A small masked spectrogram model, trained from scratch.
Data: trained on synthetic speech, music and everyday sounds put through simulated rooms and audio effects, 39062 training examples.
Rows from block 2 of the decoder, named by matrix and row number. Rows with one number belong to one neuron. Each number is 50 + 15 x the weight over its row's rms, rounded and kept within 0 to 99. All counts start at 0. After the name is the row's rms in percent of the matrix's.
# gate: MLP gate (decoder.2.mlp.gate.weight, 768x256), inputs 0-127
# fc1: MLP up (decoder.2.mlp.fc1.weight, 768x256), inputs 0-127
# fc2: MLP down (decoder.2.mlp.fc2.weight, 256x768, transposed), outputs 0-127
gate.84 400:45 54 52 38 42 56 33 39 57 33 28 55 57 52 63 52 42 52 60 59 54 38 57 48 47 42 48 65 99 03 26 45 43 34 60 39 28 61 49 46 64 76 58 55 77 46 50 40 52 45 58 54 44 76 59 65 56 27 33 39 60 48 55 63 18 65 45 83 46 43 59 39 50 63 48 74 62 61 44 52 43 67 46 59 58 49 47 58 44 51 24 44 20 44 42 46 51 61 38 18 64 54 58 50 16 64 42 60 46 58 64 13 68 41 48 41 15 32 58 55 40 51 70 37 49 16 46 29
gate.90 100:40 65 43 67 54 47 72 33 56 39 50 48 49 38 41 55 64 50 53 51 47 48 49 41 33 53 56 37 69 60 50 23 62 46 56 48 50 44 46 50 42 52 74 47 49 81 41 63 43 38 17 45 62 30 42 45 43 50 68 47 37 43 51 67 43 48 20 57 84 28 56 37 52 10 57 04 65 58 83 50 31 50 48 66 53 40 46 30 49 37 59 88 61 43 01 29 48 42 68 74 49 59 47 71 47 56 25 44 59 37 83 42 44 43 09 52 48 61 53 56 39 54 46 51 55 39 61 49
gate.94 063:59 76 54 39 49 62 50 74 64 56 34 61 89 32 59 49 49 39 64 64 47 87 36 64 74 16 50 35 42 50 41 72 65 49 43 34 47 48 33 25 57 59 63 27 27 41 36 42 38 44 40 62 58 53 60 50 43 58 64 38 51 54 42 54 32 52 73 54 34 35 42 23 42 13 63 07 58 51 70 29 50 33 34 23 49 47 53 64 46 68 45 58 69 58 38 58 37 15 59 64 50 33 43 77 59 48 43 50 49 59 53 43 58 66 33 40 57 52 63 42 44 52 38 55 34 55 49 67
gate.95 377:42 63 78 92 57 72 48 61 31 64 57 65 28 51 30 43 58 55 49 65 60 41 38 44 40 34 56 65 60 38 62 73 45 48 59 51 37 35 50 60 45 66 45 32 72 33 34 51 64 42 44 61 69 66 51 36 65 43 50 49 07 39 37 50 44 95 99 47 61 41 47 84 41 53 69 55 36 47 31 70 34 40 51 50 33 30 41 49 46 64 34 61 48 41 99 65 56 44 61 47 41 07 40 51 42 56 41 62 38 72 70 30 53 49 65 76 48 58 34 62 50 62 42 58 57 46 34 52
gate.97 052:34 72 36 60 43 70 47 52 76 78 37 57 44 35 45 68 57 48 85 56 73 61 30 30 51 49 52 56 38 41 61 65 37 46 50 53 46 91 69 69 37 53 56 49 28 53 52 55 66 30 60 53 87 59 49 76 57 47 56 63 52 38 71 51 36 48 28 43 39 49 36 47 55 43 53 16 43 67 69 53 51 85 37 33 49 31 41 52 32 39 40 31 71 68 60 68 36 45 71 44 44 65 46 55 63 44 55 60 71 78 69 54 49 56 43 47 38 58 46 49 50 22 46 60 54 56 39 75
gate.100 187:25 63 50 76 54 72 71 40 57 48 40 55 47 60 64 46 44 78 38 50 48 71 49 69 20 51 65 90 55 55 35 33 45 51 31 62 38 54 59 73 52 43 29 50 64 56 60 46 47 40 49 42 35 07 44 52 63 45 63 16 35 19 51 62 73 53 62 64 38 55 85 29 14 20 38 56 64 46 76 55 51 63 35 80 72 60 58 67 55 59 62 20 47 54 38 60 59 63 66 55 27 58 36 55 56 40 68 27 63 34 12 76 28 61 17 35 33 37 85 59 38 30 62 55 51 29 59 39
gate.102 073:42 51 58 32 51 51 49 51 59 35 63 66 54 32 42 49 38 51 61 64 44 36 78 44 54 58 37 42 48 43 89 52 51 21 29 54 40 58 47 53 53 54 41 57 85 61 53 38 56 26 58 62 20 51 71 35 41 59 37 12 59 39 51 47 48 74 12 46 45 47 27 60 49 46 69 71 47 37 29 43 31 42 26 50 70 74 60 47 58 40 50 46 47 61 36 16 78 38 42 58 58 23 47 21 66 75 42 42 44 60 28 71 88 52 49 47 74 18 35 53 72 30 74 43 52 64 67 45
gate.107 027:47 18 40 40 60 58 44 41 46 38 21 48 41 37 40 69 53 60 55 39 51 43 51 57 57 56 35 50 50 61 43 38 46 38 62 29 41 12 63 55 31 61 43 52 61 26 63 42 44 44 56 62 42 27 54 57 63 39 64 53 65 41 49 55 31 41 43 47 69 43 44 68 72 29 53 66 64 62 18 65 60 33 36 56 48 40 66 58 19 70 39 56 36 48 35 37 63 57 61 61 22 74 63 06 45 45 52 33 66 64 41 64 50 63 38 41 54 71 45 55 42 46 48 50 41 35 46 70
gate.108 041:47 74 14 35 63 82 74 94 32 41 42 52 65 60 61 55 53 29 50 58 61 75 29 62 60 48 49 30 44 47 46 57 57 44 71 52 37 43 36 14 38 85 60 44 41 77 27 31 45 66 46 71 53 72 60 56 32 55 51 58 57 53 39 39 62 59 64 64 45 33 62 50 96 31 37 37 50 50 67 64 45 48 56 34 32 33 33 50 44 60 37 39 74 46 77 53 45 40 26 55 45 47 60 53 42 74 33 54 51 58 83 42 52 39 27 56 41 53 52 36 47 85 29 18 67 55 68 70
gate.109 158:58 53 52 65 52 36 51 69 54 83 24 46 69 56 52 38 81 60 62 81 34 47 37 32 49 44 53 37 11 53 62 51 67 13 72 33 55 34 59 54 41 00 37 56 54 47 63 63 45 51 52 51 40 74 45 88 40 55 67 43 71 61 45 56 62 40 65 50 58 56 58 56 18 46 43 61 55 54 38 41 52 40 54 41 59 71 60 55 37 71 50 47 51 52 38 62 60 40 81 39 59 56 71 41 60 59 69 36 21 42 48 24 47 58 28 57 63 65 75 69 38 41 55 78 41 53 57 44
gate.110 146:58 51 45 50 56 37 58 36 64 72 39 58 37 44 65 52 42 13 53 38 55 61 53 53 52 59 26 50 55 55 48 63 59 40 55 33 36 59 41 40 28 93 54 42 29 73 35 45 40 38 48 39 41 37 35 37 46 61 69 50 41 42 53 52 48 52 58 55 77 38 55 43 84 08 45 20 70 71 70 55 55 46 37 51 19 47 16 37 42 61 57 29 58 45 66 49 40 45 46 67 10 32 48 51 36 85 33 51 37 58 65 76 09 49 54 35 31 58 39 54 54 62 49 20 50 47 62 84
gate.111 279:60 75 42 76 79 47 33 54 52 46 29 48 49 49 35 49 53 54 69 36 66 59 45 38 31 63 26 38 68 37 56 39 55 56 44 50 52 52 64 51 55 50 54 58 26 50 62 76 26 80 23 25 46 50 43 59 56 47 38 45 68 58 52 68 50 24 08 60 52 54 41 18 39 66 24 26 51 42 62 35 38 58 50 59 59 39 78 50 30 64 51 45 53 52 29 69 53 64 69 56 33 65 39 56 43 43 54 53 57 35 29 45 60 47 49 29 62 69 81 45 46 29 19 65 58 20 45 41
gate.116 165:51 53 73 55 56 38 41 46 71 36 29 67 50 38 83 66 53 50 61 50 76 25 56 44 29 34 50 52 82 56 14 50 40 29 63 39 27 53 43 52 59 65 59 50 57 48 55 38 42 47 58 61 26 76 58 68 34 26 49 46 55 37 52 60 20 65 51 91 37 56 49 34 39 48 51 75 60 55 33 61 56 69 47 61 64 50 52 40 45 35 27 36 20 45 10 56 52 45 40 25 63 57 73 59 38 72 43 44 43 49 55 40 66 36 33 44 28 21 68 59 31 43 46 24 61 21 30 31
gate.117 099:34 42 65 70 22 74 46 24 28 45 27 49 08 28 54 44 16 38 48 56 81 63 41 39 44 56 50 62 64 39 34 55 59 84 40 61 34 65 41 58 56 99 55 40 48 57 37 51 67 36 71 36 61 39 58 41 54 30 38 59 50 42 34 33 54 27 37 46 32 50 42 57 58 52 51 56 48 51 54 62 62 53 33 62 54 51 64 35 68 67 58 13 40 57 54 50 44 67 32 54 41 48 35 44 39 31 45 39 56 56 56 60 48 65 51 64 29 32 68 40 54 58 24 59 59 45 60 45
gate.119 043:54 76 58 55 67 77 48 50 63 51 54 47 55 51 63 64 47 55 71 45 53 71 53 61 62 33 66 53 52 42 46 47 65 52 39 51 43 35 55 71 50 56 59 26 56 29 36 39 50 53 35 54 66 40 44 35 39 36 71 32 49 22 36 48 42 59 45 44 61 45 48 52 34 09 77 30 54 50 38 47 43 37 22 62 67 54 52 53 60 78 55 61 47 55 06 61 68 30 49 64 18 41 42 31 63 65 39 51 41 60 47 62 80 48 30 43 53 26 54 44 44 22 43 43 63 44 57 56
gate.122 338:87 33 61 46 24 57 44 50 49 75 52 36 42 74 55 54 55 56 63 61 75 49 59 79 55 77 36 82 56 63 40 64 80 55 60 52 38 64 47 38 34 41 59 56 55 68 24 40 51 40 40 60 48 73 43 41 55 46 37 48 38 46 49 32 34 31 42 57 32 34 45 67 68 51 36 91 37 49 63 48 48 42 66 52 38 27 74 36 62 42 31 56 82 54 82 62 24 55 22 46 65 42 57 56 60 60 52 48 40 40 71 43 43 47 63 55 40 62 51 59 44 92 30 48 46 53 46 42
gate.123 008:22 02 31 51 42 58 74 61 38 59 61 48 73 43 55 51 64 80 38 16 43 69 47 46 83 70 56 59 67 68 43 42 51 51 63 46 54 68 29 29 27 31 62 47 36 57 52 32 51 58 39 44 61 44 76 43 31 67 63 36 59 60 63 51 52 43 43 64 47 33 35 78 74 40 50 40 51 74 59 38 59 68 61 60 48 59 48 49 52 48 71 44 82 68 48 63 35 51 49 22 64 53 40 42 63 53 53 41 78 78 62 69 61 07 48 69 42 71 43 47 74 72 56 59 69 69 61 60
gate.125 040:44 39 00 48 53 66 55 60 56 74 63 54 60 36 32 67 36 32 28 58 40 54 46 66 45 80 67 80 64 54 48 59 55 43 45 95 67 40 45 34 58 32 34 31 42 34 31 62 31 71 61 51 54 37 58 51 59 47 85 68 62 63 27 35 32 38 57 58 45 68 51 53 56 45 69 52 36 39 43 42 71 32 24 51 57 62 64 51 55 61 68 40 29 55 87 58 58 67 56 56 59 48 54 70 54 54 53 54 69 74 30 32 55 50 51 64 76 63 08 41 69 51 34 37 55 43 55 41
fc1.84 415:54 44 49 65 56 45 67 59 47 65 75 45 47 52 36 48 56 49 39 43 47 63 43 49 49 56 53 36 00 90 70 52 60 65 38 56 70 40 43 54 38 24 44 44 17 58 48 61 46 55 37 43 54 21 43 36 40 69 63 61 37 51 43 37 82 33 52 19 54 55 40 57 53 37 49 28 38 35 57 52 59 37 51 43 41 50 51 42 58 48 76 60 77 55 62 54 47 39 63 87 39 43 40 47 87 36 61 40 54 40 38 88 35 60 47 59 83 64 41 49 55 45 28 65 51 79 54 69
fc1.90 101:70 40 58 18 54 43 24 76 50 63 47 49 43 64 54 36 46 58 52 43 47 49 54 56 68 47 41 59 34 51 47 84 48 49 62 56 55 65 50 34 55 39 22 59 38 30 59 40 57 65 80 48 36 67 57 54 57 43 32 73 72 63 60 33 53 37 59 45 18 77 49 75 60 81 48 95 40 45 29 49 76 46 52 25 50 68 46 74 45 54 48 20 53 63 88 56 42 56 34 26 61 51 57 34 40 50 65 58 47 55 17 57 56 72 83 57 68 46 50 48 53 57 45 46 52 63 43 50
fc1.94 046:77 75 77 66 75 67 62 70 44 50 42 44 55 54 60 73 33 52 57 59 65 75 40 69 55 17 52 37 49 30 41 61 59 50 50 59 48 40 62 64 52 56 45 36 58 29 40 52 42 38 59 42 53 35 26 28 46 44 55 41 57 51 56 78 48 34 48 46 55 57 35 14 58 18 38 22 50 56 59 60 52 39 37 56 65 36 60 48 38 55 39 42 46 76 50 54 42 53 49 63 31 53 58 84 45 42 50 42 72 46 45 20 46 58 32 44 33 51 62 35 26 50 38 41 22 46 57 72
fc1.95 368:41 53 51 52 42 41 49 48 20 57 31 74 30 45 41 44 65 38 35 37 51 54 43 50 65 39 48 34 53 49 52 62 40 44 58 54 55 39 54 49 32 57 38 50 62 36 42 42 67 28 55 55 66 67 47 53 62 52 55 65 22 49 50 39 53 99 96 35 65 65 54 88 54 58 71 61 40 61 22 61 59 55 54 25 35 50 33 54 46 32 29 63 47 50 99 49 53 41 55 32 42 50 55 29 35 49 43 49 49 72 71 41 27 58 60 63 42 67 26 51 54 71 42 71 55 57 32 66
fc1.97 046:59 24 75 54 56 39 46 38 35 28 58 36 57 70 55 36 44 56 23 44 28 39 81 75 43 43 58 50 71 43 42 40 46 55 52 43 49 05 28 35 61 47 36 54 70 42 37 35 41 67 56 55 21 43 52 14 40 46 46 34 44 58 34 59 58 48 73 61 60 54 43 48 43 59 41 85 51 32 40 65 35 16 60 63 46 63 51 53 60 69 50 71 31 40 53 48 71 66 37 56 61 41 48 49 45 50 55 44 29 24 31 54 60 44 66 65 57 33 53 58 55 65 55 38 37 47 64 35
fc1.100 188:32 49 53 78 46 68 55 38 56 72 25 55 56 35 59 41 38 66 22 44 64 63 60 77 35 42 60 87 53 44 41 41 56 48 39 39 47 70 66 49 36 58 19 53 43 38 60 41 51 35 55 59 44 36 42 60 52 44 53 18 35 36 44 43 61 46 75 49 35 79 75 43 37 48 47 84 55 48 63 65 43 56 43 57 52 54 72 51 44 48 59 33 47 57 54 72 56 84 70 43 34 78 19 58 62 37 67 24 42 57 03 67 22 70 41 28 35 24 60 50 47 50 62 65 50 33 62 50
fc1.102 065:40 50 65 37 68 42 41 31 61 30 65 57 46 44 37 50 45 47 54 64 34 43 83 42 57 57 36 49 63 45 75 67 61 23 44 52 46 40 46 55 52 50 46 61 85 60 57 38 48 23 56 60 19 52 57 48 46 58 34 20 58 50 55 40 49 76 21 66 45 50 31 47 34 54 84 54 49 22 50 53 51 40 29 41 62 76 51 56 49 48 50 49 31 64 25 24 75 43 53 48 44 58 50 44 78 69 33 40 58 49 40 59 80 50 66 44 62 33 26 41 54 37 73 33 41 55 67 49
fc1.107 029:75 53 46 57 61 55 57 71 56 53 26 42 64 65 59 82 60 67 64 50 47 50 46 76 51 74 41 52 57 69 35 37 59 47 69 34 55 19 78 46 39 71 64 66 67 40 59 56 48 56 42 64 39 41 57 58 68 43 74 52 72 47 45 59 44 47 40 50 73 45 45 72 67 43 56 60 56 60 34 65 67 36 40 54 42 35 68 64 24 72 33 52 52 37 64 50 58 70 52 53 26 73 69 03 58 55 44 42 67 70 52 42 47 54 42 45 52 75 64 42 38 49 49 54 49 31 41 66
fc1.108 037:57 84 17 38 53 70 74 94 37 28 27 45 65 63 69 72 50 32 51 42 58 70 21 62 66 47 47 40 47 54 46 59 57 49 76 51 37 50 36 10 37 82 58 47 34 79 31 40 42 60 43 66 51 72 47 53 31 58 53 64 62 48 35 36 67 49 52 66 49 37 62 50 99 30 35 42 51 63 65 63 43 49 49 32 30 42 32 52 39 57 39 32 77 49 81 61 40 44 36 47 48 46 56 50 39 68 46 59 55 60 75 43 48 43 27 59 36 48 64 43 47 84 28 18 68 51 66 72
fc1.109 164:62 52 46 74 50 39 46 73 53 83 29 51 65 55 53 38 80 61 68 80 32 45 31 28 43 40 53 38 17 49 63 57 68 13 74 32 57 37 63 51 35 03 41 54 56 48 63 61 42 58 57 43 35 78 48 93 39 47 61 49 67 62 50 52 64 39 73 48 58 59 60 64 24 56 36 62 52 52 33 39 56 47 56 36 53 67 58 62 37 72 51 39 55 56 48 61 59 47 80 41 56 60 75 39 55 58 64 41 18 52 50 22 42 54 34 55 55 62 82 69 46 43 53 75 43 54 57 51
fc1.110 151:57 33 56 59 45 50 74 41 64 65 58 65 47 37 56 67 39 25 43 38 63 56 69 40 52 59 34 50 51 50 69 57 57 32 39 19 38 44 51 57 34 97 28 42 50 66 45 41 37 30 65 36 39 47 55 37 41 54 50 45 40 27 53 58 44 50 63 47 83 29 48 36 71 30 40 29 57 61 43 64 37 35 49 62 32 40 25 32 36 51 49 33 45 51 55 34 67 44 33 66 26 21 49 43 43 72 31 49 38 59 70 80 23 59 46 37 38 43 34 52 63 54 53 29 46 46 50 74
fc1.111 248:74 37 55 95 65 53 44 36 46 53 39 45 44 54 27 49 87 50 51 50 71 31 67 47 22 58 45 25 75 46 43 60 35 55 35 52 51 36 60 79 53 59 45 76 64 45 51 52 43 59 35 42 44 45 40 44 66 37 67 61 35 64 48 41 48 58 63 45 54 58 30 60 40 73 46 39 38 30 24 54 52 33 55 50 23 33 66 56 55 39 46 69 43 34 86 54 59 69 77 47 47 48 44 34 49 43 31 42 59 55 72 35 26 54 62 43 39 94 68 51 36 52 21 69 65 21 45 54
fc1.116 167:56 53 61 50 61 38 35 50 67 35 21 66 42 36 87 68 56 54 66 45 73 29 62 46 37 34 44 48 79 55 18 48 32 30 65 40 27 50 49 57 59 61 55 50 61 47 57 39 45 47 59 61 29 81 57 70 35 33 48 47 59 42 56 60 20 67 46 94 35 53 49 36 30 52 58 73 60 62 33 57 54 64 52 57 63 51 52 39 42 37 30 38 22 48 09 60 53 48 38 17 64 65 70 65 27 71 40 48 41 48 53 38 63 35 42 42 27 22 70 54 42 46 46 14 57 28 34 32
fc1.117 085:63 55 37 25 86 32 47 65 71 45 83 44 88 76 41 50 64 58 54 44 13 36 66 55 63 45 56 38 40 57 72 42 37 15 59 34 66 42 56 56 50 00 38 56 54 40 62 56 45 54 31 63 43 61 50 58 46 71 57 35 47 50 61 62 40 75 67 54 72 37 60 39 31 45 46 39 46 50 51 28 34 45 73 48 46 41 42 72 39 40 41 89 60 50 34 50 62 31 59 50 70 44 68 57 60 67 56 66 37 46 46 46 55 36 53 39 71 60 31 54 54 45 81 36 36 58 41 51
fc1.119 036:45 08 33 46 38 25 56 44 37 44 45 60 41 52 38 39 39 51 36 49 54 27 49 32 48 64 36 47 60 48 50 55 27 47 69 45 50 66 45 37 58 49 30 70 42 58 64 66 54 37 61 43 41 58 53 57 60 65 33 70 48 71 56 47 50 37 54 50 45 58 56 56 77 82 21 66 41 57 55 62 57 62 87 42 32 43 52 39 44 29 43 45 53 56 86 39 40 62 57 34 82 57 55 57 33 31 62 46 50 34 51 56 27 57 68 56 47 66 48 59 52 76 57 58 42 55 32 43
fc1.122 349:62 32 44 12 43 30 35 58 46 43 40 26 22 55 25 41 44 24 59 70 37 51 52 62 72 53 50 69 45 52 44 70 48 40 38 20 12 40 43 33 59 37 65 57 48 49 39 38 57 41 57 65 37 75 55 51 51 66 45 72 54 71 56 30 44 76 61 53 26 41 52 66 29 66 53 57 37 24 69 63 49 30 61 17 40 45 50 47 64 53 59 57 47 47 61 45 58 50 37 45 58 36 59 31 46 81 26 62 47 58 55 32 58 31 70 68 48 63 30 43 45 78 46 40 39 61 46 61
fc1.123 007:42 45 83 03 55 26 25 30 98 31 42 74 68 22 80 60 48 30 45 62 54 41 53 53 29 42 21 38 55 23 40 57 69 57 54 37 62 50 63 38 66 43 38 59 52 27 39 44 69 45 39 62 40 51 29 30 51 38 37 54 62 39 21 63 60 49 35 43 52 96 26 41 42 43 55 50 54 59 38 71 65 69 20 51 58 58 47 48 56 53 67 57 41 61 37 55 41 66 63 60 37 72 50 65 70 72 48 56 17 38 59 39 46 35 51 49 51 38 49 55 31 30 35 58 22 45 46 34
fc1.125 041:25 61 07 52 62 49 51 62 78 63 62 78 53 29 42 56 26 32 21 30 43 53 58 58 71 74 71 60 48 61 49 53 43 32 46 90 54 38 49 47 54 62 28 24 37 30 47 57 40 60 49 56 50 35 50 44 52 49 78 74 60 56 31 49 33 24 56 52 50 69 54 57 71 31 71 49 32 50 41 45 62 43 25 49 73 63 66 59 48 42 68 40 25 43 73 61 47 69 62 54 55 57 45 63 62 64 50 63 75 78 30 29 39 59 60 39 85 58 00 43 51 45 28 42 51 41 48 56
fc2.84 421:49 39 51 46 38 51 51 41 52 56 23 44 62 65 50 44 44 44 42 58 48 31 51 36 58 37 66 49 49 32 22 40 19 30 51 58 45 48 35 49 51 99 61 62 38 53 39 47 62 61 48 46 45 45 69 59 38 34 63 48 61 51 52 51 32 44 34 63 30 39 50 30 50 35 52 56 37 50 42 34 38 89 50 66 50 53 66 63 45 40 59 46 37 47 51 49 72 63 53 30 47 56 31 51 21 60 58 54 72 71 43 17 54 46 50 33 20 52 94 28 26 45 40 27 38 01 62 56
fc2.90 079:49 44 49 68 53 47 64 50 45 23 66 52 36 49 63 42 47 50 49 38 56 25 52 21 27 50 28 39 35 65 45 58 32 43 46 68 53 43 50 59 52 66 47 56 46 43 49 54 45 62 55 47 54 40 63 27 57 52 45 73 59 56 40 45 50 09 39 21 08 56 45 47 43 77 46 65 51 35 32 54 62 35 48 55 34 44 57 64 60 56 57 40 56 63 74 62 60 83 27 17 43 44 57 53 37 49 39 64 05 51 36 60 53 38 67 67 40 37 90 60 65 61 34 27 36 80 51 46
fc2.94 058:58 49 50 25 71 51 57 66 52 63 45 46 22 61 97 67 61 46 53 58 31 55 57 79 49 55 64 72 36 17 46 52 79 83 69 60 59 40 53 62 53 69 64 59 49 69 31 26 26 48 45 46 60 41 43 33 58 64 44 59 39 62 36 54 44 35 30 65 34 45 57 51 65 41 46 39 47 27 50 54 21 25 52 22 26 59 49 74 50 44 57 78 53 49 39 80 58 45 26 35 49 50 49 43 72 64 42 59 73 84 44 20 52 60 62 59 45 69 42 49 37 48 34 62 45 38 52 37
fc2.95 298:50 47 50 40 53 47 59 54 51 37 77 60 49 20 56 56 61 50 40 52 55 16 49 54 46 47 61 59 66 53 13 52 64 28 54 29 47 58 40 41 44 43 49 56 67 20 47 48 48 53 42 59 44 64 51 51 47 26 47 45 49 51 61 41 49 50 91 53 28 50 55 64 52 65 52 66 36 54 50 54 67 44 50 30 38 51 54 75 49 41 53 81 37 38 69 37 50 86 56 31 69 62 43 51 43 56 30 38 46 63 67 07 53 64 94 30 60 47 11 46 20 63 57 57 38 37 54 49
fc2.97 064:59 41 46 57 82 50 99 80 30 32 53 30 33 70 73 59 43 45 45 41 67 17 49 48 29 44 62 53 39 25 69 52 47 39 46 39 66 35 71 50 40 17 52 65 70 64 26 33 37 51 50 53 65 52 45 28 57 63 48 59 43 56 49 75 53 58 43 58 13 44 57 40 43 30 57 66 45 17 56 66 29 20 41 35 46 25 40 59 85 52 37 78 68 57 55 53 44 42 44 30 55 70 47 66 49 48 52 62 49 44 68 38 24 41 74 55 56 50 68 66 52 53 44 36 35 38 32 45
fc2.100 148:50 53 46 40 46 35 45 50 51 46 66 54 76 15 49 47 58 47 52 65 54 31 36 55 49 49 50 45 39 70 52 34 58 65 41 59 63 62 49 47 74 40 52 49 64 43 52 35 57 39 60 45 45 42 66 30 31 55 53 55 68 68 52 30 44 38 44 27 18 64 65 62 55 62 42 50 47 55 43 56 24 13 50 60 37 47 69 29 57 56 87 58 52 75 35 49 76 58 63 52 68 62 38 78 68 50 42 41 61 55 65 03 21 46 46 51 35 18 29 41 51 69 32 42 28 97 43 48
fc2.102 062:53 52 38 34 39 39 43 52 54 42 39 51 58 38 43 60 63 52 61 32 38 54 61 70 61 51 21 34 47 58 30 62 70 52 59 73 63 56 76 67 76 94 69 47 51 59 60 56 55 55 46 48 36 41 64 60 40 46 57 38 79 54 57 62 42 68 00 58 52 34 43 26 51 54 44 56 46 36 30 51 84 38 48 63 75 63 78 24 49 59 51 24 49 32 57 40 38 52 32 31 29 35 62 48 48 79 66 89 59 53 74 48 87 30 18 61 61 22 45 43 60 36 67 40 65 19 42 67
fc2.107 028:46 57 52 75 66 60 60 46 46 73 68 52 52 31 37 50 57 49 49 34 44 56 60 50 49 48 56 46 33 34 53 67 73 29 54 66 47 21 44 38 27 73 71 57 44 60 51 35 47 71 40 57 50 33 63 51 61 04 64 17 46 37 67 73 48 47 44 45 44 59 38 54 63 19 54 56 55 20 26 54 64 29 43 50 80 44 89 39 46 52 43 48 69 32 60 17 59 65 54 42 33 53 62 27 70 52 59 76 20 66 55 89 70 36 21 39 50 43 70 38 48 45 51 20 76 34 46 82
fc2.108 043:46 66 38 88 35 41 59 79 37 02 66 48 07 42 64 61 55 48 51 72 36 34 53 65 55 47 63 62 60 71 45 54 65 72 51 51 62 39 44 59 45 35 58 59 53 59 45 53 37 45 49 38 57 61 39 50 59 52 47 49 58 55 56 48 49 52 72 65 49 51 68 52 36 38 52 52 67 41 56 48 26 56 55 53 20 58 78 71 56 59 55 51 37 40 45 57 24 34 42 53 66 46 79 37 76 69 43 36 80 47 44 26 56 70 51 43 47 37 70 43 39 52 38 57 55 29 36 37
fc2.109 131:47 30 48 50 48 77 62 31 49 21 89 41 41 56 39 46 33 50 52 13 53 68 59 68 49 50 46 56 80 60 56 51 35 78 24 59 42 47 66 54 61 89 50 55 59 50 46 23 47 53 58 38 55 22 62 29 59 38 64 55 47 37 26 51 41 56 36 43 55 31 42 20 64 50 48 44 55 35 43 47 60 39 42 55 70 38 93 36 50 42 58 47 53 46 46 41 46 63 12 53 36 49 49 43 50 57 37 58 58 67 46 99 56 40 43 44 70 35 33 31 65 51 53 44 63 63 48 70
fc2.110 122:47 61 50 56 48 44 33 61 49 48 60 47 52 39 36 53 64 58 52 50 41 53 33 40 28 41 59 46 45 62 65 18 37 95 55 81 71 53 49 57 55 00 31 40 39 53 55 61 57 44 53 48 59 58 44 65 48 81 44 68 53 61 54 09 78 59 69 51 33 59 55 50 43 62 51 35 49 55 74 41 47 30 54 50 48 60 06 59 56 47 72 31 59 60 46 66 51 28 89 90 48 49 59 73 59 29 78 37 71 37 52 00 15 55 52 54 53 48 27 44 51 45 47 93 38 59 50 35
fc2.111 190:47 48 49 47 53 53 38 44 47 56 55 44 42 77 59 45 49 52 48 33 45 82 62 47 42 52 29 43 13 42 38 37 59 39 56 55 58 54 67 52 45 54 53 43 32 52 51 77 56 60 53 60 45 30 40 74 47 39 64 38 42 32 67 74 48 30 35 52 74 62 63 28 61 42 50 49 63 69 47 54 48 60 50 82 62 51 60 57 48 56 49 26 57 42 72 48 44 63 41 89 28 39 47 56 42 48 86 84 35 30 28 84 93 48 12 58 62 32 57 57 75 33 94 20 62 72 60 82
fc2.116 351:49 38 50 21 27 50 38 49 45 30 79 63 55 72 17 57 56 48 43 63 27 80 33 62 76 53 47 47 66 55 39 60 43 64 47 41 49 65 46 74 34 54 30 40 37 79 28 49 54 49 43 46 55 44 34 65 62 46 39 59 32 45 38 26 80 32 80 17 62 48 36 50 54 36 49 76 57 41 69 43 73 26 50 93 65 50 44 33 57 44 36 57 61 47 52 37 39 46 38 57 49 57 86 41 41 25 71 40 38 39 14 81 57 73 69 78 45 56 46 42 70 43 66 74 51 59 36 72
fc2.117 074:47 75 34 74 14 73 56 47 39 36 28 49 13 56 33 48 40 40 35 51 63 81 54 54 49 52 51 60 54 28 37 68 52 62 48 53 39 57 33 72 52 97 45 50 44 56 55 47 54 48 52 44 53 43 56 61 55 22 46 48 49 23 59 52 37 77 67 48 72 31 47 30 65 33 48 41 38 52 58 61 62 74 51 65 63 43 67 29 46 44 55 52 65 24 55 50 38 42 29 73 44 46 49 15 56 28 42 40 51 48 54 99 68 60 28 44 34 59 51 16 43 38 46 36 59 40 48 39
fc2.119 040:34 32 58 45 28 68 43 45 58 27 66 63 56 31 43 47 48 57 66 28 42 39 51 45 45 60 31 67 83 81 61 74 69 56 57 70 41 58 43 60 77 28 42 41 65 66 53 51 36 41 56 45 35 54 54 39 57 50 47 41 49 45 37 35 49 62 99 61 37 65 37 53 52 73 40 72 64 42 57 50 56 76 54 48 48 43 40 51 49 55 39 42 29 36 94 51 34 72 25 12 55 47 47 64 47 27 50 48 22 53 67 29 42 31 78 82 10 28 25 35 69 52 51 56 64 45 73 65
fc2.122 446:52 34 48 55 40 65 62 56 53 68 20 61 62 47 40 53 48 52 57 73 50 63 56 84 59 52 58 58 62 46 60 84 84 94 69 60 71 61 51 44 60 70 66 64 56 67 34 37 40 43 41 44 43 51 30 19 39 39 36 31 24 46 24 52 38 51 63 62 33 70 50 50 50 45 43 67 60 29 43 35 06 50 46 16 36 46 46 67 51 52 40 83 46 62 60 52 53 37 55 14 92 57 42 45 42 66 44 44 66 54 65 35 49 56 67 55 43 44 42 54 36 65 46 71 45 29 41 41
fc2.123 015:56 38 51 34 75 27 45 23 46 79 11 77 72 36 78 41 53 31 39 67 30 45 40 52 52 67 29 54 53 65 64 59 61 60 41 23 54 46 31 46 44 57 43 28 60 39 76 67 64 37 53 48 65 35 66 79 39 53 59 48 35 57 46 41 73 44 58 49 47 63 30 70 89 73 39 46 41 41 59 58 54 32 63 74 40 67 76 47 35 27 56 25 43 66 42 57 52 72 74 51 67 43 59 54 85 30 54 56 79 54 22 32 65 47 51 75 57 29 46 39 47 59 39 59 52 28 59 45
fc2.125 062:54 23 50 75 23 54 39 69 66 11 29 43 56 33 63 42 47 65 56 34 52 09 19 42 67 56 65 66 78 68 65 47 41 75 56 59 27 43 43 31 53 47 55 55 21 33 56 56 62 47 39 30 77 41 36 68 55 53 66 70 69 32 25 28 34 45 51 44 85 56 50 41 55 23 45 46 46 65 33 48 13 46 41 51 41 39 53 56 44 65 70 34 48 50 46 46 37 58 55 36 47 65 55 48 52 53 44 61 33 57 57 45 28 68 75 50 40 40 57 34 43 53 21 79 57 35 31 66